A small image classifier, trained from scratch.
Data: 195000 training examples, 7.7 epochs.
Rows from block 3 of a small image classifier, named by matrix and row number. Rows with one number belong to one neuron. Each number is 128 + 24 x the weight over its row's rms, rounded and kept within 0 to 255. All counts start at 0. Numbers have three digits each. After the name is the row's rms in percent of the matrix's.
After each neuron's rows are labels from the 100 images, of 14976, where the neuron reaches its highest value: "strongest on" is what is common among them. Only what is clearly more common there than usual is listed. The data: made-up ball-and-stick molecule models. In brackets: how many of the 100.
# fc1: MLP up (model.blocks.3.mlp.fc1.weight, 768x256), inputs 128-191
# fc2: MLP down (model.blocks.3.mlp.fc2.weight, 256x768, transposed), outputs 128-191

fc1.499 094:134148152120159109113066099094154166073144161144129118100117125087117121150102151059173066112134168138110111092133102102101121130137130135118122146115114116177145140108139151135116105145082140
fc2.499 093:138145133153118119137122101106115076114113119102170154133131124153136118119110142145114154144140098117127117148123158133173092092109134146140111121113124109086129125079105150112117138183106104
strongest on: balls: twelve (27)

fc1.233 099:151143095141099113124122111137170167121126118113172151107136114112164138129160112098121156123121093113087159096148133109149174070172108134130089087096096149098126164118087141145126163125088145
fc2.233 112:124140113126106119128131092132116127101106107135108171136177136178102084123133136149112095159189152110163125102128109117095139161136112139140124157097130121106122113158094123113112131131170105
strongest on: small balls on sticks (74)

fc1.428 099:143074116108097153096114106098137137099112141099135123129129122134143133120149135160104108127094142134125144140163106125126148159097131127137148153105113142121115172110098130097125149134134152
fc2.428 124:146113139162111120166094136133146135107133132120123115089102139081089124140169096106112109105127099171118123094145150098117151115107126135123097153147086154122126113142125187141124129140127128
strongest on: balls: three (29)

fc1.445 138:123132110116137132160146153174107156155127117150132121144161164153082125137082147136113117124124131132126132121102126091144124103120141136130127128099168121153131154101130102135114149158137118
fc2.445 143:122134157139163110085131147113130096100112169130121138077116148109156144128132152112164138071101131140098168085139110151123159119122155179110096135103064164133124147129114118100143129122094111
strongest on: balls and sticks (74)

fc1.186 079:103129100104174119125130139149105155103132151102107136062151122108165115147138118102148114139143170066112169071130076150132120137113136130109135178119096140121112156090121138134142118113151108
fc2.186 073:132093134133096139122105133111127107120134102154164164167100101078105118103134147169146166106102152106151094144122153147095163145119114123158154085119160125114115104141144151152143150139065106
strongest on: balls: twelve (28)

fc1.443 087:148144074112090125115153135124119094101173150138168081104088137130101111130145148113084146150113099111132113139157153111111100104109115101125127117106094161080143158139123127128105144124164129
fc2.443 099:135138154082124152101135135109096181163114116138111176147138149133159163139097160098139117136141181117119135129130135132149134141128146141122112138139149100155114111103159109107118071143108088
strongest on: balls: twelve (26)

fc1.374 130:109117144109114100091138109109140098154154149120104132155161103151160120100163097130103152174084141124137122120117091158167125113105080110134141107142149125104133140127125158119191156105138132
fc2.374 115:122141101115168154161119118142147114129120113146105164071123147135120148159104165176148092113163110137090169120123046123130135140118139101081149142119110086145127151134137076124118113173103142
strongest on: green ball (67)

fc1.462 072:136105155117141126124128137144125105129126146124133123073123115100172147089152082142130138083082154133132152107115113125118125112114171117153124097104108097068118113124155104140164164119130146
fc2.462 075:127117141126085131129109146135123147159115134119115118179168152175114127117110162062135151204168129108117137134150146088097144122125111127130165137125122136176140095104136148101112155120110108
strongest on: space-filling (67)

fc1.128 070:141100141169144173099140113104120124125122139124159153107131126176077112129118148132133126130097129111161140129095153133146135106141131112126132095143149090163144138138158153093107158094133100
fc2.128 071:091128092085112083142122125114132122158172173101103137132167114129128116156109122145127122168162132129071117124161119126138098138140081115096141184119092145110140111127086096160158104167120163
strongest on: blue ball (100)

fc1.369 065:108132135150138104111123143139169112139132173120130119141123171131096121099109129166119153121124134134054181133132103128132126139110151106123152136109150123127111088131069132155133109137154098
fc2.369 075:139123119131157165160145098142101119128145099126148114131127152118162180138182113119131100138101134099187080114130165137140116153156109156141134174152109133141138143132174151069097132119158152
strongest on: orange ball (56)

fc1.651 146:110134115135106166085163152129124102144149132164164135058170145145165164151141093167133119178111170133155140118117102124120106147131106159139127116154115103115131104145124093151135102159117149
fc2.651 140:140111163076141117143129091111161107122133127135085160190107131096095096084130183120094124126139112126151095145103124129123142125112141129142124110107154139134117113130142163069092140150159093
strongest on: balls and sticks (61)

fc1.242 089:088115144178095120127130136135164127117128178146126136134099089142173136145156090063183110171108166135144122150078112147128121112164122095153130131151125158123083109101124149111127176108099144
fc2.242 089:149116095127127123106152126112110101149114096088123153145154143107082118185105140141163133135150143108120084089150109104128123144127141129105114114104158108179116113149119093154144119138156113
strongest on: purple ball (83)

fc1.218 118:134137160112122132140129138166141131139133131115069109083119155127136093123145145136150168142100098123115102167153161115137150108138056108148118121096132106128157117148135161113139129151142135
fc2.218 105:125129115106179071136136095125138124074105156141129140159155099145102147121112140150135139170145126129154198150129096125133105155129143144118156116150115101136148158107150139146111124106154129
strongest on: blue ball (100); space-filling (71)

fc1.402 141:108100133124133128142111110128124145132178108132135134136174122133145130140081096122146133071131137128151164134107106137133121120130134124087133179121122144117104120149130132110122159134187114
fc2.402 150:122177068104171141115097153108136109119122113119131120113094104158137116127153122155131089154092125138131134140138158112118154154138106137144121134122123143131137117146135131170143103128082127
strongest on: small balls on sticks (67)

fc1.356 127:151135137101130090119087157146145118103110169140156122098145114160127101123140093127097110129059102164169124121109118156097156094134131115100143136143104126115148107122113157125151140067129144
fc2.356 120:126146114163108164157176144115108149128149136106099094133105122155151141172122145073161129128168099110095132141138171095160129162140160139105118111127132156175154142169115103126122123128123119
strongest on: red ball (99); space-filling (82)

fc1.102 135:126105136141072133109123124106125128118145148090176165122104141114118109101177164087135079107097133106150163130124142135113098125140105130104127136136152138126094127088129117193138120135122128
fc2.102 124:107107116108132114156138154149106143084133094132119134141116099142121167139060158111150139120080131118088161122127123167118133113093211170104131109128113125139128129131114096079103143127089112
strongest on: purple ball (99)

fc1.671 089:111121111093107130130117144150097167125154132127114117109092139106085094132113087138153123110128121091110116148149114113119147174116137138198123122123110089136117141106152106153171168173124146
fc2.671 105:168105136116102125102167118078118149139160128140164137129152065154144131096122143129102112200104133118120128133136102133119086154132123138110136133117182139121125129104155146135127104153169119
strongest on: balls: three (30)

fc1.183 142:149091130108169155067133114120116126116120122079113094171085136103116144112074075175144175106092154125115130151178134169107144128154159118123112080126093104152130128133114128170150117125123121
fc2.183 121:193127096094098097148153101147111108080111152121104092103144117128119157105175141101122115145128091171160125138124162083135137111118100130110120138082149169183127121124097141180113148116138197
strongest on: red ball (99); small balls on sticks (61)

fc1.652 104:147131122104173069120130127074129111125118147126142138166119127122161115130190110136127128141065101106113143075095116130105119130100119137113146129116136151137130097131123124087151103124125151
fc2.652 106:130114120124147176119141111154082138111166161125077126158128133145115122159103132126120118086158139128133138189130165139109154146136109115143145134144158133148112187151144118134117154167113138
strongest on: balls: three (39); balls: four (27)

fc1.220 113:142060105150143113131105140116135139124108128120128110128099121097135134095151118075122104122118109123125143136133151152108130149123093145141098128149123121111122136099109171176128121122112141
fc2.220 120:138138166085109117143136128093146168148065126151155116124133123175112096082133134162140157134150102117064097092144098060125082108147178131120084153130133122148103120147111091122131132136117180
strongest on: red ball (100)

fc1.330 076:115090131166120118126107097108140111089136140121147180148156108097198082149110104130116148142067127107124146120109126115123138083113137142151150160123154118139120105130141167133119169104126129
fc2.330 068:165142186123126116107111123130091167144190137107108111139133148114096137129177164126139131107178099146117124102166101127108134134150141121138090124082128136106150163086103110094139118125140155
strongest on: yellow ball (67); small balls on sticks (63)

fc1.723 135:162112142160103147125127118143075097141133158132121098114129113121164169093119124203132122105127136126119119127111166110114143126131154097088101143171088160124111156147150104106125136148125144
fc2.723 135:123123134066128109130141108164132133158135146130118101135111185137096158101170154076121102184143143183154120118132130134157116155122100118098115080116137151105138090157119116130093135137131134
strongest on: small balls on sticks (80); balls: eleven (27)

fc1.347 097:117108141119141120125115136154135135109103156130162131103123093168107149115163080053139138115129139147115139164114132119128122126112135133135091189111121135139134186115134105102118105121126118
fc2.347 093:136127106099069126101136128109128130151130124153090132160195119123125116125085163151098112153128127162069120080175094162129127115120124114102133125102109112092139120151125138115187135116138111
strongest on: yellow ball (76); space-filling (63)

fc1.197 102:166133101146142136136116126083129144110167124108148149080086129099129102181128121130130142098126143120101178138126143146114104164161117140150101115110128132168160162146146145124097141158121113
fc2.197 118:093171174104079154144168103142134121142133140136143149137155124143108144111189133138105073150144108095134146129124150119093135156118086139136126158131147134156094149106119137110122094110110095
strongest on: balls: five (26)

fc1.617 079:072111127077126099109132083133152162118131138138116113094084194146102154135108108121104114152117152120110121125173157130142192124081155148139178142116128136170131095115142141137149149120139101
fc2.617 089:138087136141146139171123155152083102165101118084130118159132113120114093126161134124110172106149162163159145146092143143134115130179137116123100122102150124107144109155155100098122117109128129
strongest on: purple ball (100)

fc1.350 068:081114129143097157130156119109164163113089141125128088099131105132147148132116119221148100127155111135095117144101118129168082109137108124130119121156118136152161146092119133103135126118152134
fc2.350 065:191127103101116141119127145137115114133132177174107150129131141154100128104111153068147140145129105144155121126145133146134139159125142102126155141093148090100116108133131131094129104113115115
strongest on: balls: twelve (28)

fc1.363 082:135111139192111081137142135126127098100122094136139150093160109143146119134097097139140130145140113171133066123141128136116144147141119153125149129141111129107142151105183156085138122103087105
fc2.363 103:127139113086137164125101145129166146160108140121113106128142131098097152132169152108129114112144166113150172129152109135134133125131107130128131123108135118169122112180118146173162100174122146
strongest on: space-filling (98); balls: three (26)

fc1.78 103:137123148146134115145122098094132103152100136075118079121168149119133164128120172119133114131142124114101129113167128142095124101148098138120151141113134162157154121168135140136120108171119119
fc2.78 103:094147161115146136130091116126139133096143092107146149133152125141139135119200080120092121132121098145115152089084144148137118164131118125129172127175117140113118159138112075086143128074150133
strongest on: blue ball (100); space-filling (81)

fc1.547 072:141107131123115156125164103163133149150185148128151116118115122150150134113153128103122094105177141108079132059104147160170117186122175118113168133107182112166122153139125098125102139142094128
fc2.547 067:110119101110181121126109145059114113098115094141122157137140194103140182144083109195088129146111133147136110177145162117122177114096128122133130086152137167108165117122128151127165080108164161
strongest on: dark backdrop (89)

fc1.450 127:133156152107137144136127171132089112141103175103106123122103126119138106159140156109126180169134124126114113157114117144090159149163132127191143126127167139150140162102132121122133133126140118
fc2.450 141:122100082091192116099122133051108106105131111102123121090126106135119132108130119189143110071123136116124122126169125129166131126112133159073114119136101143114121132141140132132196049166096120
strongest on: small balls on sticks (73); balls: four (28)

fc1.514 064:151140098101183128164116117133124118107131089129117135054168172134105097155136144159138150132136126146093161123169120139143126120129120145138178113139101125141138163163113152120091132162160104
fc2.514 064:125134167146121128108122159106171149155110122104133166161109113134145117103130142126100106114153147128130135133134120145071128112126135121100077136132128132117130139071150116178144160116102120
strongest on: orange ball (71)

fc1.322 096:153127108127132116119140115132145135136125121111168133136124124152135133131143115114149141133101171091151140151112143181090120140138122138079132136147133098132140118147133171120118138111145129
fc2.322 098:157150107129134157098136192156108144176087123141138124110173135098156121096091117142134120186133110140126120135114142123072132089112140133136118119117130095148104140147116087136148130138100113
strongest on: purple ball (100)

fc1.647 092:108135111102128102155153138129158129152106124115135122102100120064112108139132145151145141130106137105134140114115156154104122136135146104121130125091129137153113100150180149149127147139085136
fc2.647 112:178106137109136143138115117126113104152143111098126170171126115108132103116175144153102163167158120125132131108116146096119135086153146159116127078119114131124149120099113133101086140091115154
strongest on: dark backdrop (97); space-filling (92)

fc1.121 089:146134097133111123123140175156138135159134110149129127126162081132123109097163128138156158141085202132142137094135149145072129104123113140156137117118082102127166143133147114133136162105136133
fc2.121 091:112117134091144140149147118103111115129162145139106109129134128111092129153111110094127100104202089127104147127128158083139153112164121134136093074119124150134112132148116126127143115126157149
strongest on: red ball (100)

fc1.379 066:134125127138109087119090120118154138158088139130136107148148139126154094124159130136147108081149125108109155155161113133113113054115112129141117075149139138118141139130197176127134154156166144
fc2.379 065:166121152111110182106115199133158130154164108132143126136122138161088120153099136092114146147182092147127078147121134070168132173185126138131123142097146135136134113127110099109152151118097114
strongest on: purple ball (89)

fc1.729 104:132102142147119107107141113124134122107093151147110156153103146152090135136130143144184123108120123137139139151131102107157147110107107111135125130139149119127123107063118130105090126106156123
fc2.729 111:153109094123127125117160119163163137117190155139148090134132109149163143093153133136119140143124120093144125111127117117128090113134098088127184141147130117123121143144115146129155094140126094
strongest on: blue ball (100); space-filling (74)

fc1.395 096:162094113148121127098168127128133126166148135133145126138173108090133101147155131166119152223171151100140174075158137138139117111131041131102140119127136106107107161132120167155156144126124114
fc2.395 096:073113108132111140114109129135139145084130120157107161099123131180146146099090117121188082080102130080130117184180148146136147125104196135087128099170166134150111119112124124110088107117149130
strongest on: small balls on sticks (62)

fc1.68 088:107094123092118123127122120133132098159125147099106111164129111149149131109142125130131151105115129138125158158128140160128138153138131121128137129150134134130125106102178140167138095166119161
fc2.68 086:147144144172111174124108108163170105108109146110172131108105143139096135161088139116126136188088150077156138140157105140125100121123113131135130135130143115134131129118117113121095132146124102
strongest on: purple ball (97)

fc1.256 157:128172156134094170096151131089106122130078142093180153107116128146141122153152110106110080153107128099145117152128141147110114126143172122145156134163146143092104130089127122142110114126125125
fc2.256 144:110114134125179127104131140143155155133144129134126121162133123151099084129117113146140157134160102123086114127162131124118130118126087157129106168115144112146144136138116168125123132102160139
strongest on: blue ball (98); space-filling (94)

fc1.377 139:116120140073193137148128120128143119175146146116098120114152133147158138146123136100126128103143156126132140178147151075144097110174152122151123138151125126108139089157124146110178095069108152
fc2.377 145:115141154131081146150131135124120121086139126130127149186098103162106132122146140174096119143154109078121123125108135138136143156132171168106133143164215100163129127090147151156071142171156136
strongest on: balls and sticks (61)

fc1.609 067:100104139125165169152141091135116160113117109134127122142120092157134073118154110132155169087128170131131136133121127126141106142096148141163121087104140144195128178134162142116186139124137169
fc2.609 073:141155160106132085124152120128132110144153144152125140106118153130115187126115111130114091199152102148105168137126135113122133215148127146130112145154145140122153119146129141145123115121124116
strongest on: blue ball (99); space-filling (98)

fc1.601 106:110137171090104171143133158118066164085101102126143126079156093137080120093141120130134132171144096128157136108137127126143140134128135115101161155131116125115146162138173116123154082148116123
fc2.601 105:117101121170172105156124104129135079104106105114098154160127150124153148140126148103122132090062107121089134133120152148102107163084125129113133101146169127153140123136127120147131148119104101
strongest on: yellow ball (100); space-filling (84)

fc1.493 146:142100173174108083123126152124159114071166091137151134142161131116183168141130130111094138152131121099102157078111141126135128080120076131192143151140127134126140150145104115119114152111099144
fc2.493 138:145093123129125113153159084165114125135097124167135154130100132130084136126150137137123102121150106141121115186174115119124131123118146130100097171119124109067127114102129103107150116122136155
strongest on: green ball (67)

fc1.391 078:119103050124143156120115116174160175130098101131135155163131086128108090125151114154117107105106127088123178143152103106180125119111108139091146141120117107137094112120107132134165150147115165
fc2.391 076:108110108164070123148098125132135076122140122166158070106117146126129137115153130098131153115121121117081091128095189137116145137153122105159128156131123186123118142167145102155132148100162138
strongest on: red ball (99); dark backdrop (92); space-filling (88)

fc1.236 085:119108118170116172143140149132120136134103117132140108143113142114136104139090099125133145181140112141104118105127135134137137137131129135146133099107164102136143152140152136148128150102109121
fc2.236 084:125137171085133074146110134095092156166105094112128141107141126097123113115149152157102153090118094125098145096102113109092142130166133123062070117144125103116113112149141118167149100134154108
strongest on: yellow ball (83)

fc1.449 121:135110111113172089128124132193153119139143110110139084122097135145079159126099123179165123132138130131128143135119131143138131147124138129132107099167114127119115107113128110112110142121169112
fc2.449 129:133100122146076070121129121128111129145125136114115139129144103150138143123152124142159156106096099085096151140122118134147128139127143103109115064117104162118164139133089123138114105113087095
strongest on: dark backdrop (76)

fc1.697 100:149124138110171146119132111117129152121164120094105181112094085113158130148110139075171130103135148098092141117137127130147110142163112142156126134145109082132140110133101158146135160148124105
fc2.697 116:123114093126125086164109123148084122149147123128110071161170131174100083126132153154120125173112140133183092108110102164095156109115108087117135158100165146118135131134144146119118104158126131
strongest on: balls: three (30)

fc1.20 079:137104173138134171165128150164143094125111120128135113108136138109113123094094086212148128082117116145155136129113119102088149113143111137108128126091123164089144155105114120148138102104098142
fc2.20 085:161156081115125090183137152145095098142129130115069125122081133158129099078159149082178115202156121128149134091099127150109132146124168127129145138127123138143090101117134101103110121127159110
strongest on: small balls on sticks (72)

fc1.320 091:112127133160136150102108114172128106116113179114100146141128143150148115119143114092152170105164112088187118138163128121098155133127112158150100128135114139130128103087184102157118149119104101
fc2.320 096:160145138152125108129130150070086143115161149127155128102119159136134143158127148133098108170142123147107116167130087130124126107141141096062136091122141126181108095156096122123134128138142109
strongest on: purple ball (95)

fc1.627 094:102091123118151076141123112152099155146091092184149134123185127149079102158147128138124152148069141133135155135116137134133131125139089158102128123122147114114155092087105125145103120107126153
fc2.627 097:179137113137106153095155136129124100119166116086142102135090131132179153109055113101094111121172107151127102139128144100081134133122118082139132132124108107172128141164142117120154087138124090
strongest on: purple ball (100); space-filling (73)

fc1.95 101:129111132075124142117118125130125110157114143115171122120118130134172090133106122139142127125106158095186172128146128144111120111131101108133144146154097135060132156118085162107128118136146115
fc2.95 094:195136143156124128110130131130126088114136134157070155108173197131054140144151124094110136094137130140088110156171156152139159186121133133112124122133160155149139100119177129137105124122104117
strongest on: balls: twelve (32)

fc1.590 078:139135079131133086154144139123108109153100093103153127175123128111134090131136113139091112130106144120103110112119123151162132075104189146116110125126136158148137119128120144158124094119145133
fc2.590 077:143107118138145121060103146125135114134119150147123155102093124156165143127128157120128154129183159130135132156123122161104117159129128108136122132127120084126140141121128104153144115141131129
strongest on: branched (83); space-filling (66); balls: twelve (30)

fc1.639 069:143111140156173080113099121113118145101149133169152097117151097129083150124106133139095158154085118135099115151124124147151132149128117119103137124147146110111099115151121143136134123138114144
fc2.639 076:148143112132102155145128146142164120115167128117145175147125117166121149102158147159151131136125134122165127150132114106095128123117139157111100124102156134129118120144101117138132106142130141
strongest on: space-filling (91)

fc1.222 081:146126132087106065130112119140114139109116149131143132131133116152124132065166119150107140102101126121175123109079119116098101164107127148138118124114160154133133097146116136105136121130132100
fc2.222 077:182138121131138203115126133126122097163200113119132147133143168121087098135086120066132108154137128144063150131115165161162147099146155140098141141107106157119116122134096114106100105121111175
strongest on: purple ball (63)

fc1.680 115:136127109119127123073118112127132113119157152140121156098130125125144090110130132118111169123158133147152131128141090109156121127126091123117095090140098128138145105134141160126161118116184150
fc2.680 115:087126097141146123156166114156152122136147119105096105134122154139142171119099191155078140153123147098099185123150121142122128134146070111175175163133131124110127165163109151107103152162126120
strongest on: blue ball (100); dark backdrop (77)

fc1.718 067:083101138127074123131134142146151140138106148088177142134114114131130091102120178117139146176124116104154149114117131146119089125141082132134153180139144148137121149177145162130149165112100175
fc2.718 072:125159125114171120124142142148090148089112178138118085094118099163142188145124122155077063080100111175112148154146119140160135159133151105144109167115097159146149097121124116102123136144147106
strongest on: yellow ball (67); space-filling (64)

fc1.73 115:140120175138127134140156151109134095152127165095129092130075119142154120106154084097162116107109158107120172118146139137131111134117131138198108148125154146167163139101131139138141150098087124
fc2.73 112:161095093111162117108148117101135093134169131115125163176161177096124118131101128142129134163139104099155118105153131112117134135128126132129121101126191136092133142189080141082093104108135174
strongest on: small balls on sticks (83)

fc1.9 102:125142112101148129136128155142130099144096155114129106133140155153113127111110132131085120115143128075111131124129156154109133106137056123142185155112130147150118113141130134084094152118141156
fc2.9 109:132142145119136073133117089100126135095113147112115126143163146132119125148146168114127161130122099111139122174102121131133135161123116129131142102164124092125131135109065143163101124112146155
strongest on: blue ball (100)

fc1.556 140:143137115153101159118132075115174134138145125133133165146143103113137181154155145143140127125156148146137122113131107083138133144112128051085125123158145130145132141122160116126141128181119118
fc2.556 126:140119100096103148097141157176144122121110117161158097140153129135155092127120107150099079104170100139118116122128165166104118141129111106161137121124131149074140143137124111159126102140107101
strongest on: blue ball (100); space-filling (68)

fc1.383 095:101107157096103096176111132149117124126143125167122143145160115123075134140151079099115142115129115112115110089118119160115135144120150189161095159135134151121087106112137154157122134108172159
fc2.383 094:166164087119130144101133104118100108113111111097151109093094168127150086145139119148149102143117130140123128141175129107118134107109127097102147112116118101108138150166118072140177089102072102
strongest on: red ball (99); space-filling (77)

fc1.214 133:177097129134126158159130086092128105124093158155146141102118155107071120142136144123178103086143121132156132130121108080161133116114114143138120141166149124129120089100131125106139172143149132
fc2.214 131:110091085120091126123169096160188134173106148166100102125111140153186130085109155101097141152138136106132120158123128131153125119123124108131152090146130129089124169097134135094147056099090143
strongest on: blue ball (100); space-filling (92)

fc1.85 119:120140103152107157186141113176158147066089128135160155152151146170114177121118167085111106131140139125115083158099162124103105131127123123136147134108158120138094122118105118164103106146145131
fc2.85 105:108090137118186133121154175127105111192158083142109094150079097084136144104150131186118160121129122116132150107147120149150105140121149116137095109134099124135117093127126169125167154077101126
strongest on: red ball (100); dark backdrop (90)

fc1.360 063:132170099124138152173111145096133133157152099167131119127113147095126111106169106088148137164097140147115094120133116163149126121119107108096140137113176143153121147124113150139141123104117186
fc2.360 064:120064141093111091075158113134121121097102112135128170162127123141123123153108151130120109156183119165114157089135115128114129167114113131126127128167101130121127114128180127126083116159180101
strongest on: yellow ball (87); balls and sticks (60)

fc1.394 094:139096115135079153131117128099146103155120161123150127126127143164149108081175097132102120056130177138126091132142165149157099158119079114139142125141160157131132100109137151146116156153132113
fc2.394 093:108142167121134111158152129124107163149137135119126121099200149132106126160079162157116135199155103128136174109123115137087135085145133107129089136131122112153123148089153088124147134111128148
strongest on: purple ball (98)

fc1.531 080:128109150111159112193129131127125140162099138171138206140139130115122117111071128110194114103140123107157130121158151087121133124119098119132146092132119137128158158157122090134105154117113103
fc2.531 075:133105119164102182154134141201112127079169119079107077110088152104144105153191119148157153133149140127120113104126121140097139131110127148120141123092110120156105134108124155117166104164133102
strongest on: balls: twelve (29)

fc1.349 135:138174155116099134113129065136182162084106090102119136128151109106114129131158150087124152146127095129144139122133142128113119113146113130132126098132151106092161113126133135105128117101142118
fc2.349 143:112152091113136076137113162104103125118127112095127094116123130165126098120131097158149067155121151113123125115126093119124105157126124141103103138134125105140114130089115118124121131152137151
strongest on: small balls on sticks (64)

fc1.420 079:123150127131153101104127143166128160126118153141106124085119121128116116138097154141114129175121102131130146140114090152109124072108142129105115100135127101109134113085172130116150151125141153
fc2.420 081:154124103136070170093134134107115083095160074117142175183140101129120141111145139166111125094098157133153127127182161102134106165105154148141169108146110132157122126150072119158099091130140123
strongest on: branched (85); yellow ball (76)

fc1.587 104:120125149110105119092129066159152100154119134091147104127160151150164087136150143139139114112116122130114163120119155112093109107153136134155126134130140100084135130090104141117117152135146138
fc2.587 118:142123127157175155139130149107152121159102142173137136174116104075135130135140153131130127092102132132138079134150163156184109133102155112117114143169110173145096150172125140138133120076121101
strongest on: balls: twelve (29)

fc1.348 100:085150090083087126084137105085135169101129138079145163139127139136116124154118120132118094097078158140118148141190160091116112165093099136118132091103107144107173142120121151141174108109175141
fc2.348 107:182124163151080178136119113119094086160133128162150126105148098111146118143110140139142145179153144126148145108104080117142149156113118155143184160143111122149139172109126156134083133140130162
strongest on: balls: twelve (26)

fc1.110 061:064158174125157135124125109126128130143111150127131117107107136114122089095152123147132132174098130132116177116139161112118124111129169132114129159138097127127129172116101108129159180114132100
fc2.110 070:182143126124119111123141131139100165130145104109140137140139102163109114147092148141137148100168120100127105165092120110101117130122120124158110109132114145147121151128145125071127153127145140
strongest on: small balls on sticks (66); balls: eleven (30)

fc1.71 105:126116122095113113131090167180143154154132092133166119101100168127129095122154131134132101121099117087091126143116131141135143120106149134154131152097077104175100135119116142158214134100117127
fc2.71 106:111114063085116151124092103150121154151112137153118140116093061142124163043122129184120149109153098118129173139107095150127122141119119177177150125163123121119126104136162141148097162129165109
strongest on: red ball (100); space-filling (77)

fc1.521 125:136124116104151126149159180159157156180096126137137099137120132144085140114121124128137110149132164123118110126130111140082101153112124126102115123137100111144122144111133115144155169129082135
fc2.521 128:158138116128157139188128142133137132144135153102130153107142105129091163113136124116134097108120154134122149174124113122154155169146152096157152120111120175155124137141147092105088091132163126
strongest on: red ball (98)

fc1.563 097:164144125136146118143114122106115138151098087131070160141132105084084153089105136150138138138127114159128127150140128122092121105108112096112143104119133168105130107117114070080132162099119114
fc2.563 100:142115137155111089139122155157147124122150142131162137105141114118132134147156161154128115136087080133137133126135128145165096142129138141145167129122142092124129150127132153111149118155178143
strongest on: balls: three (53)

fc1.752 086:133173105093137114144159137045130162115123110128131144125112119087097091135127117167096139135144110104164111078110116122116102162127120109147116125075154116118100138125151113162179157155145122
fc2.752 088:162133153100120094086108127114123107157136163186133096104115103162108090148104141120140134111135152120134110145103114132117146117141125153101172175181112082138114129110150150125096131156126120
strongest on: yellow ball (71)

fc1.533 081:113143147090128105091133098149093111149116162152146191125161163129168119111143149117125128104075159127168136139117145143088105104150149104114116128140144138120156126075143139146170118119115132
fc2.533 086:130097109151088084117122153099122109117109130109104101134106140149109130126104139106119151141187118158075144079148144142161163136181145153100138132141087100163121121103108124127084111138161163
strongest on: red ball (99)

fc1.2 136:143114127110145159131150123112170097121080138115126090132069114090124112112151150139124174101118101137123140099110117115097134144105105154166122159096121133180146099124136142128147101123098169
fc2.2 140:101104110113146063121136141138075120148163076107108117173172164169158091122109159157138090164141170090175116119159148147114116160125127131140139105140096132080095134134081123141075130130112127
strongest on: small balls on sticks (78)